Rows from block 7 of the decoder, named by matrix and row number. Each number is 128 + 24 x the weight over its row's rms, rounded and kept within 0 to 255. All counts start at 0. After the name is the row's rms in percent of the matrix's.
# conv: width-7 conv (decoder.decb.2.1.conv.weight, 64x64x7), inputs 52-63, a 7 kernel for each
conv.0 101 [132 126 129 134 133 143 140 133 100 134 101 136 104 124  75 143 107 117 140 125 112 132 126 141 142 115 137 117  90 105 105 127 102 143 174 120 129 151 153 106 162 127 131 117 113 127 133 113 118 146  94 126  65 143  98 168 113 173 140 133 142 128 125 143 139 145 142 112 138 129 141 144 112 119 128 143 131 139 123 101 124 110 120 116]
conv.1 098 [158 142 113 146 143 163 178 174 154 127 106 129 155 159 154 123 104 161 110 171 142 166 156 142 143 148 169 177 141 110  97 134 154 149 178 116 131 151 143 136 150 126 121 101 158 109 126 143 166  82 105 115 111 130 139 165 139 133 142 147 129 118 117 132 125 128 145 127 120 132 124 118 129 101 109 122 138 125 109 128 123 141 166 150]
conv.2 107 [161 157 132 148 139 146 150 112  96 114 100 143 140 140 129 184 100 142 116 110 115 149 150 134 145 139 136 136 116  86  69 119 106 177 187 104 135 154 128 162 162 132 175 101 118 119 100 127 123 133 112 131 154 134 123 146 131 154 141 155 153 132 134 128  98 123 128  96 105 118 141 156 134 126 146 130 145 145 147 129 129 128 140 143]
conv.3 093 [ 74  79  75  84 100  92 106 144 122 133 135 135 155 139 138 109 129 137 129 138 142 132 126 104 131 113 124 139  86  92 115 139 140 108 106 126 139 136 154 134 122 106 110 125 128 138 136 161 137  74 133 161 151 126 135 136 117 109  86  93  90 112 121 116 123 112 128 116 118 136 118 130 112 104 129 117 118 202 178 165 168 194 203 186]
conv.4 094 [149 159 150 139 148 148 153 117 159 134 128 128  98 108 105  99 111  91  83  98  92 145 142 160 131 155 127 132 193 185 124  80  91  82  80 134 114  93 102 102 107  99  93 124 100 106 108 125 138 109 128  89 143 123 117  97 129 104 111 113 125 135 135 117 124 117 109 109 115 133 141 114 142 131 112 134 124 129 129 148 131 121 116 126]
conv.5 110 [140 142 148 153 139 146 154 106 124 148  79 150  86  87 116 164 135 126 159 112 149 130 123 132 139 128 142 115 107 135 138 136 104 163 113 147 134 129 115 111 132 124  96 120  71  76  88  93  96 100  49  98  76 118 130 133 117 125 109 128 118 120 109 124 122 131 118 122 123 123 122 134 122 135 113 117 102 140 141 136 136 120 124 123]
conv.6 100 [135 139 141 135 148 137 136 132 108 107 158 115 141 118 132  74 107  94 125  94  78 134 144 117 125 161 125 159 113 114 105 109 126  87 174 120 117 133 125 152 121 140 148 145 100 142 130 125 143 125 135 141 154 120 142 155 122 106 131 123 121 101  99  79 112 103 107  94 110 111 118 122 122 121 143 133 129 108 138 130 127 144 133 143]
conv.7 102 [141 148 148 144 149 145 137 113 121  86 123  92 116 115  82 113 151 127 120 191 118 128 160 157 127 146 112 133 110 129 103 127 160 157 161  78  80 109 127 110 102 115  99 136 138 132 132 147 137  86 115 107 144 154 161 161 142 159 142  86 144 138 116 141 161 125 119 135 132 144 151 124 141 118 144 129 103 128 125 116 110 133 123 118]
conv.8 091 [134 122 136 114 146 129 135 132 105 100  87  91 123 126 147 132 185 119 159 103 123 138 139 138 130 118 129 127 111 125 125  98 115 113 122 137 119  97 129 129 149 188 101 160 112 102  98 111 126 107 105 126 143 151 112 125 144 129 143 181 154 148 150 129 124 118 145 155 134 123 138 146 135 139 130 129 122 144 151 147 140 129 125 124]
conv.9 099 [148 132 141 119 126 123 126 129 134 133 132 136 137 149 152 148 182 109 180 130 132 140 158 140 133 143 131 130 155 144 144 129 135 155 182 149 113 118 131 144 152 177 117 147  52 117 106 115 122 103 135 132 125 149 128 134 116 120 135 137 145 126 119 175 178 165 161 162 174 170 106 123 108  99 110 114 125 168 154 159 149 133 121 132]
conv.10 103 [128 126 131 138 128 137 147  92 124 105 114 117 111  99 154 129 167 128 145 124  81 130 131 105 124 130 147 144 120 137 148  94 134 110 110 155 120  97 105 117 121 174 121 168  89  88 103  92 122 127 123 135 112 106 129 136 131 114 131 159 157 155 146 130 148 134 132 167 149 138 118 114 113 123 144 127 117 135 128 151 147 133 118 108]
conv.11 095 [123 125 126 114 139 137 130 137  95 103 117 103 158 138 102 101 125  93 157  93 125 118 102 117  93 115 113 110  81  75 109 123 137 146 157 102 108 116 133 125 125 127 107 133 112 139 104 146 148 126 112 155 134 138 138 187  98  93 106  83 103  80  76 136 128 139 141 133 122 120 126 102 111  91 116 121 118 126 121 126 112 112  99 112]
conv.12 081 [130 140 143 139 159 151 138 140 145 128 141 112 106 120  84  92 109  85  71  98  66 107 116 145 113 165 117 124 127 130 105 112 118 131  92 114 109  94 107 104  93  99  75 135 118  91  96 117 117  84 122  84 133  81 127 110 151 129 120 111 125 136 121 160 177 172 162 169 167 176 137 122 136 145 136 129 119 123 119 134 113 126  97 104]
conv.13 083 [196 164 149 191 139 180 176 116 112 146 128 138 116 145 141 167 117 149 107 147 129 160 137 129 163 141 153 151 135 152 120 132 142 157 156  98  88 113 138 143 180 132 170  96 137 132 143 110 182 111  98 139 106 152 105 157 145 147 152 133 129 160 140 134 144 140 145 128 144 137 124 127 101 122 109 123 142 118 114 100  87  90 114 136]
conv.14 098 [139 138 136 129 128 131 139  97 153 148 137 108  94 105  94 129  98 126 132 110 117 132 145 118 113 116 116 132 236 196 150  91  87  97 124 110 132 128 103 126 123 119 128 108 130 140 114 115 140 168 138 131 158 133 106  75 100 121 124 118 120 128 138 151 152 139 142 129 157 153 126 132 120 115 140 132 146 147 147 151 154 133 123 120]
conv.15 110 [146 139 140 152 144 153 153 128 139 138 138 113 132 141 121 132 102 129 133 141 113 160 152 142 180 174 170 168 116 110  90 141 148 144 176  95  89 130 153 133 146 125 134 109 130 139 139 103 146 128 124 117 112 126 123 181 137 137 117 129 124 129 149 133 115 132 129 123 136 129 126 115 133 127 143 143 145  96 103  91  92  99 113 156]
conv.16 100 [120 109 121 138 144 140 165 145 139 141 128 128 122 128 113 125 103 123 112 121 141 169 154 149 156 146 153 163 103  85  97 116 116 137 151 137 138 187 158 122  95  77 107 105 131 155 144 155 135  98 123 122 155 148 157 143 139 131 131  97 100 124 138 136 130 135 149 131 133 136 149 155 147 135 154 157 169 178 158 151 165 187 230 186]
conv.17 074 [161 174 151 174 163 167 164 137 123 150  98 143 132 154 102 110  84 150 120 119 128 137 154 145 165 117 129 143 123 134 125 126 130 172 135 123 125 128 123  95 105  65  91  79  95 146  98  87 139  81 107 132 111 143 150 158 104 134 123 103  88  94 106 106 101 119  98 121 132 104 130 138 137 108 115 124 126 138 159 132 152 142 144 131]
conv.18 103 [133 150 135 136 145 147 134 160 156 110 140 115 129 106 158 104 131 136 155 155 153 133 136 149 147 151 139 136  86 105  52  70 118  60  97 108  94 113 137 119 125 143 136 144 121 163 133 128 157  79 125 117 140 154 159 165 165 120 167 127 135 186 149  61 127  86  90 112  82  93 185 130 159 123 137 139 136 143 120 103 101 106 101 108]
conv.19 098 [127 152 153 143 160 145 163 145 168 149 140 131 122 153 120 136 117 122 120 100 133 129 138 157 137 170 156 169 135 119  95  91 120 117 117 130 124 113 117 132 120 104 110 128 113 122 119 152 117 168 101 117 141 111 141 129 154 144 139 141 154 135 127  87  95  96  86 100  97  94 136 141 142 146 148 138 137 118 116 116 117 108 116 128]
conv.20 097 [134 136 119 156 124 137 148 104  45 127  93 120 103 130 101 160 113 113 165 125 134 153  95  98 131 110 117 118 131  71 113 132  67 151 183 115 133 121 138 151 163 153 158 124 113 126 119 134 131 136 100 151 133 149 127 210  99 139  99 138 161 119 130 140 110 134 136 116 146 122 104 139  90 125 131 126 128 109 135  99 110 101 112 108]
conv.21 099 [135 151 157 147 152 147 148 174 141 124 108 127 127 141 136 115 147 108 125 102 108 125 140 151 154 137 129 111  74 108 106 105 139 148 130  75  80 117 112 103 119 115  78 122  92  98 107 135 136  62 119 105 128 128 136 140 107  88 119 114 105 107 100 102 111 125 145 123 118 117  98  96 104 110  94  84  83  87  86  95  71  77  94  91]
conv.22 093 [169 170 163 175 169 157 162 120 119 131 135 152 160 114 128 175 117 129 134 129 138 141 148 153 152 126 123 124 108 123 132 143 146 161 206 144 147 159 167 156 191 161 179 131 119 132 129 132 119 136 179 112 119 124 129 139 115 121 151 128 120 114  85 113 110 107 131 114 107 111 143 168 161 136 132 128 137 130 125 120 105 103 117 127]
conv.23 099 [146 154 169 149 161 154 160 117 139 125 122 110 107 119 128 126 136 108 117  91 122 143 151 163 147 159 136 136 138 132 106 102 105 115  73 137 121 112 130 152 138 161 109 141 104 105 131 186 139 112 112 134 181 145 124 108 126  95 108 131 161 161 153 131 136 132 118 140 134 146 139 130 138 156 147 149 142 155 149 153 141 113 115 142]
conv.24 101 [127 140 139 153 147 141 140  85 147 133 130 126 124 117 117  89 135 108 117 129  96 119 122  93 128 115 128 116 115 100 157 103 126 113 109 106 133 100 108 127 137 145 144 136 142 156 121 124 137 173 112 131 153 114 118 131 129 135 114 124 145 143 116  73  61  88  57  67  90  76 118 152 119 140 142 139 146  89  95 112 102 106 101 108]
conv.25 092 [156 154 169 181 181 188 203 155 142 133 137 136 126 122 128 122 110 148 121 137 136 176 169 189 172 156 151 166 102 108 122 104 116 137 186 150 150 176 139 123 114  94 123 114 136 132 135 131 123  89 116  96 123 134 159 152 191 194 171 144 124 146 156 134 134 135 130 124 119 141 181 171 171 173 180 186 189 142 156 155 164 167 162 124]
conv.26 089 [143 130 131 167 147 170 161 127 108 121 105 127 118 104 123 115 158 116 148 132 123 104 111  98 137 103 121 109 141 131 141 141 134 151 186 155 163 140 138 121 121 130 138 180 139 148 168 141 170 134 134 102  98 142 117 140 121 141 141 136 130 134 120 145 120 130 133 119 131 123 139 158 151 151 158 168 179 144 156 156 148 149 145 113]
conv.27 104 [118 135 154 146 130 143 124 103  94 103  87 117  95 103 130 212 108 157 122  97 116 115 125 138 140 143 116 119 144 104 139 141 100 122 117 132 139 131 100 154 163 120 176 104 122  95  93 117  93 131  98 124 116  91 120 103 125 133 108 143 145 114 138 143 109 143 165 120 155 142 128 118 137 133 130 118 119 157 153 142 149 127 105 122]
conv.28 098 [124 138 138 141 132 134 120 118 108 128 138 110 129 140 136 189 144 125 151 150 115 119 125 126 115 120 104 105  93 113  98 125  93 101 155 118 134 131 129 164 146 149 140 120 134 105 102 144 132 106  99 126 140 102 108 153 140 163  74 132 164 119 138 149 112 109 131 111 135 112 139 147 121 114 145 129 152 153 139 125 126 121 122 133]
conv.29 103 [119 132 144 172 164 181 162 160 139 144 132 134 120 132  96 125 111 133 118 141 112 146 139 140 148 147 164 152 132 126 115 105 110 132 168 148 153 160 127 100 106  81 128 122 139 150 140 139 144 125 115 110 120 145 145 148 186 188 156 118 128 142 153 116 122 119 126 121 125 137 174 179 179 189 215 210 194 163 166 169 172 168 162 139]
conv.30 101 [142 135 142 156 142 149 141 140 183 178 165 139 123 136 124 152 124 114 144 115 122 130 130 133 132 124 140 124 175 163 145 106 136 134 121 125 130 133 124 136 136 112 128 109 114 151 131 125 146 160 117 127 152 164 137 120 143 170 157 144 142 137 115 135 105 113 120 123 125 118 138 143 139 142 142 148 151 102  98 105 105 105 111 126]
conv.31 106 [151 147 154 136 145 141 148 130 129 120  99 124 116 117 121 108 161 118 132 114 118 115 109 156 124 145 144 114 122 145 126  97  92 113 101 161 120  92 112 102  98 142 107 172 131  74 107 104 115 126 129 112  59  88 139 153 119 115 127 130 116 137 137 112 143 105 108 151 119 120 132 130 144 143 125 134 101 136 146 153 147 132 119 119]
conv.32 112 [127 113 111 108  98 110 120 135 161 136 123 102 113 120 119  97 120 133 100 124 115 109  91  96  95  98 110  99 170 145 100  82  81  70  84 134 127 113 121 119 109 107 130 117 135 141 100 100 155 137 103 113 136 157 131 118 116 136 140  91 123 149 131 124 116 116 108 120 123 134 126 116 118 100 108 138 116 165 159 158 141 127 121 114]
conv.33 088 [124 129 122 116 120 120 130 117 123 108 116 103 115 128 125 102  91 142 109 161 174 134 133 116 116 127 134 127 120 109 134 112 109 104 116 132 139 148 122 138 126 123 120  98 168 151 133 185 146 102 120 110 134 118 142 128 112 127 129 121 133 109 113 140 156 136 126 129 144 140 134 115 112 105 114 119 128 172 157 151 154 151 167 156]
conv.34 104 [121 115 122 154 132 155 162 139 135 136 129 142 137 134 115 114 100 136 109 132 124 116  94  88 134 107 125 130 133 141 141 157 154 181 214 126 165 162 147 146 145  98 136  96 148 155 156 149 149 143 127 115 127 171 153 139 124 148 140 120  98 118 111 119 120 111 118 110 114 115 130 159 151 157 178 180 172 141 151 154 162 169 162 142]
conv.35 108 [120 120 132 136 129 144 132 132 154 136  91 143 124 128 144 170 120 158 116 105 118 105 104 124 129 133 141 129 142 129 123 125 126 144 106 136 130 138 121 130 155 116 167 101 109  92  94  94 104 137 112 104  97 102  88  83 127 132 148 155 123 130 149 115  80 134 142 119 135 128 102 120 119 134 112 125 122 130 144 136 137 127 138 103]
conv.36 099 [149 141 145 134 149 151 146 108 123 127 125 117 143 126  96  93 182  97 160 115 139 134 124 138 128 121 117 113 114 120 119  99 108 102 123 149 111  95 128 103  87 151 108 234 137 122 119 124  84 162 155 142 124 114 121 108 154 122 117 134 158 131 129 117 145 100 111 143 135 107 138 122 139 147 154 117 107 139 150 152 133 140 118 109]
conv.37 110 [112 130 103 115 125 110 116 114 107 122 144 146 159 122 137 106 100 137 124 132 116 117 137 129 121 120 120 110 118 133 140 152 137 137 127  95 115 136 133 131 129  89 132 100  99 141 138 117 184 100 155 147 148 162 158 153 124 104 175 162 109 150 103 103 128 140 107 129  93 119 102  81 111  88  74  95  94 115 113 127 122 119 136 129]
conv.38 100 [149 160 176 161 177 164 155 123 113 137 134 123 123 128 110 133 112 123 141 138 141 116 141 159 139 159 127 123 106 138 116 130 101 116 105 106 113 130 114 144  97 101 131 154 150 135 143 187  68 106 125 135 150  96 163  79 139 125 110 132 142 115 139 125 127 108 117 128 112 134 146 149 142 134 145 128 142 103 101 100 117 112 111 129]
conv.39 094 [163 170 132 158 162 138 171 111 125 141 156 145 152 155 156 178 101 188 121 134 148 153 172 133 143 133 114 163 140 161 146 137 154 155 134 109 113 139 137 138 153 136 169  79 119 134 116 128 145 121 121 144 126 149 122 148 101 118 140 138 128 124 110 125 143 134 123 142 152 137 120 116 124 120 113 109 127 158 159 134 130 101 127 115]
conv.40 107 [149 148 146 141 147 150 149 145 113 109  90 112 109 126  84  96 169  74 164 143 149 129 133 123 134 149 143 138 129 123 112 118  93  79  75 138 120  94 101  99  98 131 108 195 135 118 132 140 106 137  92 110 145 136 113 144 126 112  96 111 146 130 130 116 145 115 124 148 129 126 112 119 119 114 124 119 115 126 139 145 126 135 123 112]
conv.41 109 [122 103 119 100  94 108 107 114 116 143 125 147 152 122 150 151 131 101 139 108 143 109  95  91  89  93  87  81 120 124 127 150 121 129 122 142 166 179 161 149 185 170 124 128  83 143 161 106 130 124 151 132  97 127 114 106 139 129 176 168 127 133 118 117 119 126 141 107 117 108 141 142 143 132 121 126 134 102 103  84  89  98 103  90]
conv.42 071 [ 85  84  97  98  72  85  76 130 135 111  90 117 127 133 141 140 155 135 159 138 169 124 109 110 107 104 104 118 125 124 113 145 127  96  80 136 121 120 128 130 117 115 134 136 128 160 153 141 160 115 117 137 138 147 133  92 103  85 101  88 102 126 123 127 120 122 120 112 119 123 135 133 128 123 118  96 128 220 229 205 197 181 171 144]
conv.43 095 [147 145 156 139 157 155 159 171 123 123 120 127 140 140  80  92 123  91 128 115 123 152 154 153 154 151 131 144  94 130 123 149 147 148 134 103 109 134  97  97 102  91 100 151 137 139 139 156 111  84 161 147 124 136 162 142 127 122 126 124 133 110 106  71  79  74  74  91  79  82 146 138 141 139 122 120  99 106  99 114 112 125 122 115]
conv.44 088 [138 140 149 147 150 160 173 156 130 115 112 134 124 117 121 118 114 128 135 136 137 115 123 132 115 120 127 113 150 130 128 142 114 168 198 162 170 175 159 128 134 121 129 119 127 158 153 144 150 124 134  95 114 129 147 149 172 170 180 147 118 122 125 140 127 145 140 133 140 132 166 190 188 159 176 188 207 139 142 144 155 150 146 125]
conv.45 089 [119 124 127 126 136 137 132 167 122 133  95 138 118 134 117 138 108 100 118  96 134 120 132 128 133 119 118 119 111 106 114 157 136 202 232 129 174 173 153 164 169 165 124 103  99 109 139 111 105 126 126  80 106 166 113 151 125 130 124 137 133 131 125 100  92 101 124  96 109 108 134 162 166 148 150 144 145 126 136 132 131 117 153 145]
conv.46 100 [127 125 132 121 112 117 103  99  94  63 141  95 128 135 132  85 134  81 114 153 104 135 120 126 116 115  88  92 113 156 108 108 156  75 129 129 128 139 134 116 106 105 139 150 143 194 152 133 153 128 154 132 149 182 123 152 131 134 155 114 127 139 125 118 160 124 122 132 132 141 124 118 128 102 122 127 106 138 134 129 132 132 112 117]
conv.47 093 [124 140 136 142 160 141 141 151 132 110 129  77 125 115 141 140 148 113 148 123 101 103 126 138 130 138 114 118  82 120  60  95 133 120 178  99  96 128 142 140 113 144 110 145 107  95 145 143 130  47 144 105 153 116 147 143 145 109 119 139 110 106 136  92 114  91 108  99  81 114 147 115 140 111 136 120 117 114 116 112 117 123 109 128]
conv.48 107 [155 164 165 146 167 160 152 144 134 112 156 126 119 118 123  86 103  95  89 100  85 130 138 165 136 163 138 143  94 151 131 117 131  77 121 121  91 116  99 114  92  82  97 125 123 100 121 145 128  93 122 109 147 111 173 149 140 121 131 127 135 131 128  72 103  72  72  79  74  98 162 137 156 144 150 138 137 110 110 113 102 125  99 119]
conv.49 103 [ 94  94  78  85  70 100  86 122 102 120 116 134 133 136 111 142 104 101 128 114 107 107  95  53  92  94  85 115 145 113 120 143 116 115 150 122 131 112 109 130 122 122 156 150 136 108 113 151  87 149 124 137 137 110 130 148  72 129  81  97 146  89 122 162 130 127 145 144 149 128  69 101  66  84 110 104 108 108 116 108 107  82  98  78]
conv.50 111 [169 154 161 178 165 171 171 105 157 138 146 124 131 120 150 132 120 135 115 105 122 159 144 138 162 152 156 148 139 113 121 127 128 109 118 106 100 107 122 138 149 143 150  97 127 156  87 111 146 139 120 109 154 123 119 139 112 116 107 112 112 133 116  87  61  87  86  91 100  78 119 119 117 125 134 134 132 126 134 133 116 125 119 141]
conv.51 082 [114 112 132 106 128 128 112 146 161 161 145 131 122 147 131 124 114 128 115 125 115 133 142 149 138 151 129 130 145 130 108 115 136 176 177 146 145 142 161 136 124 101  92 118 120 119 118 129 123 129 110 114 144 149 148 152 174 185 182 155 125 135 114 121 116 111 106 124 116 124 170 166 165 155 167 161 129 115 111 119 111 113 135 131]
conv.52 104 [141 148 149 156 145 146 137 113 124 117 108 138 103 111 171 116 142 139 112 106 131 122 109 106 146 126 135 128 148 126 123  99  94 118 123 163  95  55  80  98 100 100 120 108 102 114 116 109 135 124  90 122 112 104 128 145 135 142 157 145 125 157 142 104 101 142 133 135 134 127 133 139 141 127 128 132 140 150 165 170 148 124  87  83]
conv.53 087 [149 162 173 175 191 183 175 125 127 154 169 160 157 145 155 154 134 115 154 103 138 181 182 163 188 205 190 198 109 116 123 151 154 155 156 129 133 155 139 129 112 115 120 117  88 136 115 134 124 129 140 123 147 149 140 144 155 151 135 118 121 129 153 136 142 134 138 134 137 139 144 146 135 146 147 147 137 159 150 149 146 142 157 162]
conv.54 082 [173 171 124 164 143 159 190 136 133 148 139 135 169 162 149 165 105 169 113 148 134 160 146 116 151 152 161 178 144 145 143 162 181 159 181 105 119 129 164 136 160 150 155  89 147 123 131 112 165 103 126 141 120 145 121 165 112 138 116 137 129 140 131 132 133 138 130 132 127 135 120 105 108 114 114 128 134 130 117  97 115 110 120 144]
conv.55 105 [171 164 149 165 160 156 163 147 123 133 122 151 158 159 134 109 118 119 120 111 112 185 170 179 166 154 167 171  91  77 136 168 159 160 157 143 150 148 133 118  99  78 114 115 124 118 113 120 112 114 130 137 152 155 174 178 169 186 166 149 138 147 149 161 150 167 170 170 169 161 170 170 168 162 150 146 138 130 131 137 127 135 141 130]
conv.56 136 [144 135 144 146 144 144 146 129 112 116 137 150 176 124 134 121 126 122 144 131 121 139 127 131 137 113 121 118 103 120 162 208 160 145 162 144 123 127 125 108 122 139 141 133 124 139 138 108 106 149 169 136 133 129 115 157 108 111 127 114 107 105 115 127 130 142 149 141 130 123 139 138 141 131 131 128 117 108 112 110 104 111 107  99]
conv.57 103 [101  87  95  93 101  98  88 118 130 139 118 119 121 134 138 107 143 159 149 163 171  85  89  98  92  84  69  78 169 167 176 145 155 131  90 144 156 130 118 112  90 100 143 148 180 163 150 153 130 166 161 149 145 145 109  62  82  88  84  89  97 105 108 117 117 119 120 117 110 123 117 114 128 125 127 122 114 179 172 184 196 182 168 138]
conv.58 107 [149 150 151 161 164 157 161 125 130 123 136 130 140 152 113 125 110 131 113 109 113 212 188 175 188 194 188 219 101 113 107 144 153 156 183 131 128 144 138 129 109 108 125 107 117 124 120 118 136  90 118 135 156 146 154 167 152 144 129 112 126 132 148 132 136 144 137 146 141 148 153 148 145 145 148 143 145 144 148 143 146 152 166 165]
conv.59 093 [138 134 128 122 141 151 141 120 138 135 125 104  99 118 114 121 112  97 115 133  99 163 154 148 139 138 155 139 180 146  80  95 109 137 139 123 123 100 130 118 129 118  98 105  99 104 132 114 114 135 120 139 156 132  99  96 113 130 127 123 140 137 129 211 196 169 180 185 188 209  85  93 100 105 123 115 125 124 122 117 114 129 135 138]
conv.60 089 [179 190 152 174 135 129 149 108 122 146 153 151 150 138 141 168 105 171 132 114 129 175 162 156 150 115  95 119 108 140 139 114 130 112 116 122 113 145 130 137 166 138 156  87 106 133 133 127 144 149 163 151 110 139 120 142 112 118 130 144 131 127 125 127 127 132 142 145 138 145 138 134 137 135 127 114 138 171 149 129 121  99  90 105]
conv.61 132 [123 123 131 134 139 133 140 138 101  86  96 106 137 125 103 115 105  96 123 106 103 131 135 138 130 114 117 120  63  84  94 145 159 157 192  89 101 117 100 105 114 125 154 136 104 125 132 123  87 107 139 127 149 144 145 151  92  82 105 109 100  90  93 127 130 136 153 139 132 127  93 108 118 112 120 124 131 103 100  97  99 111 100 117]
conv.62 100 [117 117 115 103 111 112 116 131 140 142 130 110  96 106  98  99  96 111 109 108  98 111 110 100 120 111 137 123 176 129  86  87  85  85  96 133 129 110 122 125 100 106 122  87 124 116  69  90 126 149 112 121 121 129 100 114 122 147 130 123 141 142 154 137 148 130 115 134 147 150 105 117 105 118 126 142 127 123 129 131 140 111 129 112]
conv.63 129 [184 181 206 168 191 183 200 148 139 143 130 131 125 134 169 133 143 117 136 115 150 171 169 179 155 161 154 168 123 109 108 108 114 138 168 144 161 165 147 144 129 112 128 144 125 137 137 163 132 134 120 115 136 133 157 162 210 202 185 177 156 147 151 138 151 155 142 158 144 169 184 199 197 185 178 191 156 123 127 127 134 122 121 116]